{
  "encoder_arch": "crnn",
  "model": "encoder-decoder audio transcriber",
  "dataset": "strings of digits, spoken by a formant synthesiser in many voices",
  "train_examples": 39062,
  "noise_aug": 0.01,
  "time_shift_ms": 50,
  "n_mels": 40,
  "hop_length": 160,
  "input": "log_mel",
  "spec_augment": true,
  "win_length": 512,
  "tokenizer": "char",
  "vocab_size": 20,
  "encoder_norm": "batchnorm",
  "encoder_activation": "silu",
  "encoder_channel_attention": "eca",
  "encoder_depths": [1, 2, 1],
  "encoder_kernel_size": 5,
  "encoder_stem": "single",
  "encoder_widths": [96, 96, 96],
  "encoder_rnn_width": 256,
  "encoder_rnn": "gru",
  "encoder_bidirectional": true,
  "encoder_rnn_residual": true,
  "encoder_rnn_layers": 5,
  "fusion": "cross_attention",
  "decoder_width": 320,
  "decoder_layers": 6,
  "decoder_norm": "layernorm",
  "decoder_norm_position": "post",
  "decoder_activation": "gelu",
  "decoder_mlp_ratio": 4,
  "decoder_head_dim": 64,
  "decoder_fused_qkv": false,
  "decoder_bias": "all",
  "decoder_qk_norm": false,
  "decoder_parallel_block": false,
  "decoder_inner_norm": false,
  "decoder_drop_path": 0.15,
  "decoder_positions": "learned",
  "decoder_cross_attention_every": 2,
  "decoder_tie_embeddings": false,
  "residual_init": "zero_last",
  "optimizer": "adamw",
  "learning_rate": 0.0016,
  "beta1": 0.9,
  "beta2": 0.98,
  "eps": 1e-08,
  "max_grad_norm": 1.0,
  "ema_decay": 0.99,
  "magnitude_pruning": 0.3,
  "max_steps": 2000,
  "batch_size": 64,
  "epochs": 3.3,
  "lr_schedule": "poly",
  "final_lr_fraction": 0.05,
  "warmup_steps": 100,
  "weight_decay": 0.1
}
Rows from block 2 of the audio encoder of a small encoder-decoder audio transcriber, named by matrix and row number. Each number is 500 + 50 x the weight over its row's rms, rounded and kept within 0 to 999. All counts start at 0. Numbers have three digits each.
After each channel's rows are labels from the 100 clips, of 14976, where the channel reaches its highest value: "peak on" is the class under the peak; "responds to" is what is common among them. Only what is clearly more common there than usual is listed. The data: strings of digits, spoken by a formant synthesiser in many voices. In brackets: how many of the 100, against the usual share in percent.
# conv: width-5 conv (encoder.blocks.2.conv.weight, 96x96x5, each kernel summed), inputs 0-47

conv.28:427439512440415494571480447451462489570498453512497408436346452483530441512550452564377507502555475489483497515554473474441488513459492520502522
peak on: /aɪ/ (56 vs 5.7); /ʌ/ (39 vs 1.7)
responds to: number of digits: 1 (84 vs 20.1); first digit: nine (42 vs 10); last digit: nine (40 vs 10.2); first digit: one (36 vs 10.2)

conv.33:483473527466476491478498537560559514480545538565537486517536414546502442558506557514456522599572487444475483550489526481522516486491591440494590
peak on: /s/ (99 vs 3.8)
responds to: "seven" (99 vs 26); first digit: seven (83 vs 10.1); last digit: seven (69 vs 9.9); number of digits: 1 (60 vs 20.1)

conv.20:507503517513507525477475400509464589471440546533529446457435449414524576497504489519549513588499640530551507545488488470608558451569609491566440
peak on: /aɪ/ (75 vs 5.7); /ʌ/ (25 vs 1.7)
responds to: number of digits: 1 (92 vs 20.1); voice: high voice (50 vs 25); last digit: nine (43 vs 10.2); first digit: nine (42 vs 10)

conv.11:532443497533511577576479520514436498513475501416426478505540541405469449491503511629426431467576451525537530557513531549424521372469410494508499
peak on: /n/ (63 vs 3.1)
responds to: number of digits: 1 (75 vs 20.1); "one" (70 vs 26.5); first digit: one (65 vs 10.2); last digit: one (54 vs 9.9)

conv.70:562442516567416487412546574543489497494444473594527471555604568591490544506541547474529462445462563500487551466522533537530497609502508613477506
peak on: /i/ (79 vs 2.1)
responds to: "three" (80 vs 26); number of digits: 1 (66 vs 20.1); first digit: three (63 vs 9.9); last digit: three (62 vs 9.7)

conv.73:510466503493481477595494535449503509471574529438468504456483460451482451502521472560462556453450457437519585532466487513430494442524467592529531
peak on: /θ/ (29 vs 1.3)
responds to: number of digits: 1 (92 vs 20.1); last digit: three (50 vs 9.7); first digit: three (49 vs 9.9); last digit: five (33 vs 10.1)

conv.0:558506497578529532533508527491537462498490535527427448483540510582455428467498455510381466372502450406483450463486487543448455524508393467551490
peak on: /s/ (58 vs 3.8); /ɛ/ (27 vs 1.7)
responds to: number of digits: 1 (74 vs 20.1); "seven" (64 vs 26); first digit: seven (57 vs 10.1); last digit: seven (49 vs 9.9)

conv.2:463478516475537464433437472508522526608479542435490506449571545575504577502465497585450551566481478557473525487504595489460528471468395542551475
peak on: /ɪ/ (79 vs 3)
responds to: number of digits: 1 (77 vs 20.1); "zero" (63 vs 26.7); first digit: zero (56 vs 10); last digit: zero (56 vs 10.3)

conv.75:405440449514497406502481500537500475483528500587622507448448575492433477506402550474545453452445537445556591496420518462626472488469602521566469
peak on: /ɹ/ (60 vs 2.3)
responds to: number of digits: 1 (91 vs 20.1); "three" (57 vs 26); last digit: three (55 vs 9.7); first digit: three (53 vs 9.9)

conv.92:516565458489553545556427473542567484506423487515440626475443424444545449476509495471453567532540512480514505506515510527431432607405456577439536
peak on: /f/ (34 vs 2.5); /t/ (32 vs 2.8)
responds to: number of digits: 1 (69 vs 20.1); first digit: two (34 vs 10.2); thin (high-pass) (33 vs 12.3); last digit: two (33 vs 10.4)

conv.85:515414479486445474525508517498507518528488455495599430545454424519463506423473436534449453489534544474605492598562358584480452564479485442579457
peak on: /ɹ/ (100 vs 2.3)
responds to: "three" (100 vs 26); first digit: three (80 vs 9.9); last digit: three (56 vs 9.7); number of digits: 2 (47 vs 19.9)

conv.55:455523399483372546493529518603425490523525487470541494489499505612459466525571488565532603510504465438467498584524515464493499535559384407547476
peak on: /t/ (38 vs 2.8)
responds to: number of digits: 1 (94 vs 20.1); first digit: eight (40 vs 9.7); last digit: eight (38 vs 10.2); last digit: six (34 vs 9.7)

conv.77:550506558491502530478531522440415573429514469556547440523429410449553513543516528480503538616478546536487489556466464527504513577508568433493549
peak on: /s/ (53 vs 3.8); /f/ (37 vs 2.5)
responds to: number of digits: 1 (76 vs 20.1); first digit: seven (41 vs 10.1); thin (high-pass) (34 vs 12.3); last digit: seven (33 vs 9.9)

conv.89:457510589517455500456491511506493538509441513610626436502526460481441440594422610517496527589454529507491520472480470505590524523476560494517562
peak on: silence (86 vs 56)
responds to: number of digits: 1 (71 vs 20.1); last digit: two (35 vs 10.4); first digit: two (33 vs 10.2)

conv.6:518504464486463527529471514498546458489519508500567484433486464431415425485554558494411495516528414619489499493522580510514537489473464473498517
peak on: /ə/ (36 vs 0.8); /ʌ/ (25 vs 1.7)
responds to: number of digits: 1 (84 vs 20.1); first digit: seven (44 vs 10.1); last digit: seven (36 vs 9.9); first digit: one (26 vs 10.2)

conv.71:557407416491450458523489526436476471412498438535489508525486444520489483466418516508500559535509499470477531536391446511532482440459495483502493
peak on: /ɹ/ (96 vs 2.3)
responds to: "three" (96 vs 26); first digit: three (73 vs 9.9); last digit: three (56 vs 9.7); number of digits: 2 (43 vs 19.9)

conv.5:556543523460500462528592495513520437524455501425404544543497593526456467487568456490490483417499522509509565545531474581375500577586385576544459
peak on: /f/ (40 vs 2.5)
responds to: number of digits: 1 (90 vs 20.1); last digit: four (39 vs 9.6); first digit: four (39 vs 10.3); last digit: three (30 vs 9.7)

conv.69:596560595571592586469622566505519490494500460403437539540429424554556549532542509483484531488525515471479537431459525573459512529486467545495458
peak on: /f/ (75 vs 2.5)
responds to: number of digits: 1 (79 vs 20.1); first digit: four (47 vs 10.3); last digit: four (41 vs 9.6); thin (high-pass) (34 vs 12.3)

conv.4:464485504519453529540404406579603628501488482495490477390412624511512596520477514506424552520465474559515513469577583422551473473498478506486471
peak on: /ʌ/ (50 vs 1.7); /aɪ/ (46 vs 5.7)
responds to: number of digits: 1 (85 vs 20.1); last digit: one (48 vs 9.9); first digit: one (45 vs 10.2); last digit: nine (42 vs 10.2)

conv.24:511518495542588617502539441468493429420455472424436494465391565488450558501460475399490536421466474475516559555379460468465519420532450514469451
peak on: /ɹ/ (71 vs 2.3); /ɔ/ (25 vs 2.4)
responds to: "three" (76 vs 26); last digit: three (66 vs 9.7); first digit: three (60 vs 9.9); number of digits: 1 (58 vs 20.1)

conv.48:482416449503427491516491509522510586543447472518453471515507542473573474500518447583453601448576572510546551569499558456502553493543472537621467
peak on: /ɹ/ (41 vs 2.3); /i/ (30 vs 2.1)
responds to: number of digits: 1 (81 vs 20.1); "three" (71 vs 26); first digit: three (67 vs 9.9); last digit: three (60 vs 9.7)

conv.49:505513498414474544452465357416448545485500454518518494565422409481552451472513393556492502597514517481547550505563468561504463477490455471440447
peak on: /aɪ/ (61 vs 5.7)
responds to: number of digits: 1 (81 vs 20.1); voice: child-like voice (53 vs 24.9); last digit: five (38 vs 10.1); first digit: nine (37 vs 10)

conv.83:523496596559513525431566482523452527480466428544517404528489388394579530543544536465487525567474549513424451443515551516519560507570557430520526
peak on: /ɛ/ (36 vs 1.7)
responds to: number of digits: 1 (64 vs 20.1); thin (high-pass) (51 vs 12.3); whispered (40 vs 5); last digit: seven (29 vs 9.9)

conv.23:452531517486488482525473494488552593570474485490443615444571550443527461505515499535452494479481504510494537469516591481467508510497486567552563
peak on: /ɪ/ (86 vs 3)
responds to: number of digits: 1 (84 vs 20.1); "zero" (63 vs 26.7); last digit: zero (57 vs 10.3); first digit: zero (56 vs 10)

conv.38:462507498505462473479523449467482541461499559576569464480460473474441502593459558466614492525464589582542438434487462428573550461568571490468502
peak on: /f/ (59 vs 2.5)
responds to: number of digits: 1 (86 vs 20.1); first digit: five (39 vs 10); last digit: five (37 vs 10.1); last digit: eight (30 vs 10.2)

conv.27:493490384531545502506537498591422459481444565416443544442593515499460497500512406506428423472509447512502437531520517498349445502509443475521502
peak on: /i/ (66 vs 2.1); /ɹ/ (27 vs 2.3)
responds to: "three" (93 vs 26); first digit: three (74 vs 9.9); number of digits: 2 (45 vs 19.9); last digit: three (31 vs 9.7)

conv.87:512485476497498498498511502512513550491503466473461564460455420465535515517499399595468538472481537499513521471391537479473458473515494451520477
peak on: /z/ (39 vs 0.9); /s/ (26 vs 3.8)
responds to: number of digits: 1 (73 vs 20.1); "zero" (59 vs 26.7); first digit: zero (56 vs 10); last digit: zero (50 vs 10.3)

conv.90:459425499496442401438467637518505455512536492480512427371517527584484520461503413453525486458524420529491541494485534491478507402602483532478521
peak on: /v/ (92 vs 1.3)
responds to: number of digits: 1 (76 vs 20.1); "seven" (73 vs 26); last digit: seven (65 vs 9.9); first digit: seven (61 vs 10.1)

conv.52:496593484560509487512556606506494588468572521486503494499588488582497474518487542460514441592565541490466538541553503541471525542512527472466461
peak on: /θ/ (36 vs 1.3)
responds to: number of digits: 1 (87 vs 20.1); "three" (59 vs 26); last digit: three (55 vs 9.7); first digit: three (53 vs 9.9)

conv.44:506489525512488476436548486508489533416430435572500492463402414404527521484481508479556489532480528477504401464436433476485600419544520447502493
peak on: /t/ (33 vs 2.8)
responds to: number of digits: 1 (70 vs 20.1); "eight" (63 vs 25.7); first digit: eight (58 vs 9.7); last digit: eight (57 vs 10.2)

conv.45:603539504472547597539479560446506417506531503409432555584524521558476441514585424500485484431484487536496456530472455530396477544443425465465548
peak on: /f/ (62 vs 2.5); /θ/ (31 vs 1.3)
responds to: number of digits: 1 (92 vs 20.1); last digit: four (34 vs 9.6); first digit: four (34 vs 10.3); last digit: three (32 vs 9.7)

conv.22:488477530504468454397526476568512552498447487545484489528652517524489466539470548508459514492483569521473497399568645493569515492533552489458483
peak on: /ɪ/ (47 vs 3)
responds to: number of digits: 1 (93 vs 20.1); first digit: six (28 vs 9.5); last digit: six (27 vs 9.7)

conv.67:466465516483484459422507553491481483452555452620608419502494479487425510541495573397575453511505552487478542467442453468544477485492525436484527
peak on: silence (96 vs 56)
responds to: number of digits: 1 (61 vs 20.1); pink noise (31 vs 12.1); first digit: two (29 vs 10.2); last digit: two (27 vs 10.4)

conv.63:468476441439443385568411451484507462505464547451440580439543467452473450502579464528423508430487457527588498441468486467478487536479512517513568
peak on: /ɪ/ (66 vs 3); /ɛ/ (34 vs 1.7)
responds to: number of digits: 1 (74 vs 20.1); first digit: zero (44 vs 10); last digit: zero (37 vs 10.3); first digit: seven (30 vs 10.1)

conv.39:542482543476436476481452511482521448484451557490443475485473501472584401541508575552416468517539416494514422605486437458450408587517457549552520
peak on: /f/ (70 vs 2.5)
responds to: number of digits: 1 (84 vs 20.1); "five" (58 vs 25.8); last digit: five (53 vs 10.1); first digit: five (51 vs 10)

conv.53:533419472538497539466470495594457596541505498520498485515536505512497482594505525479435487607550438555404472521471475447417476446531465432523505
peak on: /n/ (56 vs 3.1); /aɪ/ (32 vs 5.7)
responds to: number of digits: 1 (75 vs 20.1); "one" (66 vs 26.5); first digit: one (57 vs 10.2); last digit: one (56 vs 9.9)

conv.61:528519496510612590551536506508449546513519490479516518474345386448493500552486487479515595532533454541503522620463463465502517486550531422533502
peak on: /aɪ/ (66 vs 5.7); /ʌ/ (30 vs 1.7)
responds to: number of digits: 1 (83 vs 20.1); voice: child-like voice (56 vs 24.9); last digit: nine (44 vs 10.2); first digit: nine (39 vs 10)

conv.51:480457414523469427482483491570565466502469494483508578553582634528419545511545528509544456508498552570542528476505617514573479557574523581532529
peak on: /i/ (57 vs 2.1); /ɪ/ (34 vs 3)
responds to: number of digits: 1 (82 vs 20.1); "three" (57 vs 26); first digit: three (52 vs 9.9); last digit: three (48 vs 9.7)

conv.21:474513468517451498472422451520478571486470549572572455467501538508509545544550499492513516573499573484560487482490487450631551475576624535580481
peak on: /ʌ/ (41 vs 1.7); /aɪ/ (27 vs 5.7)
responds to: number of digits: 1 (83 vs 20.1); last digit: one (39 vs 9.9); first digit: one (38 vs 10.2)

conv.64:442512513507564515521517428498500436493563598524602499521507653516473514510497489465520482387434548475567584496421441548588549529552557537541387
peak on: /u/ (55 vs 2.2)
responds to: number of digits: 1 (71 vs 20.1); "two" (70 vs 27.1); first digit: two (67 vs 10.2); last digit: two (57 vs 10.4)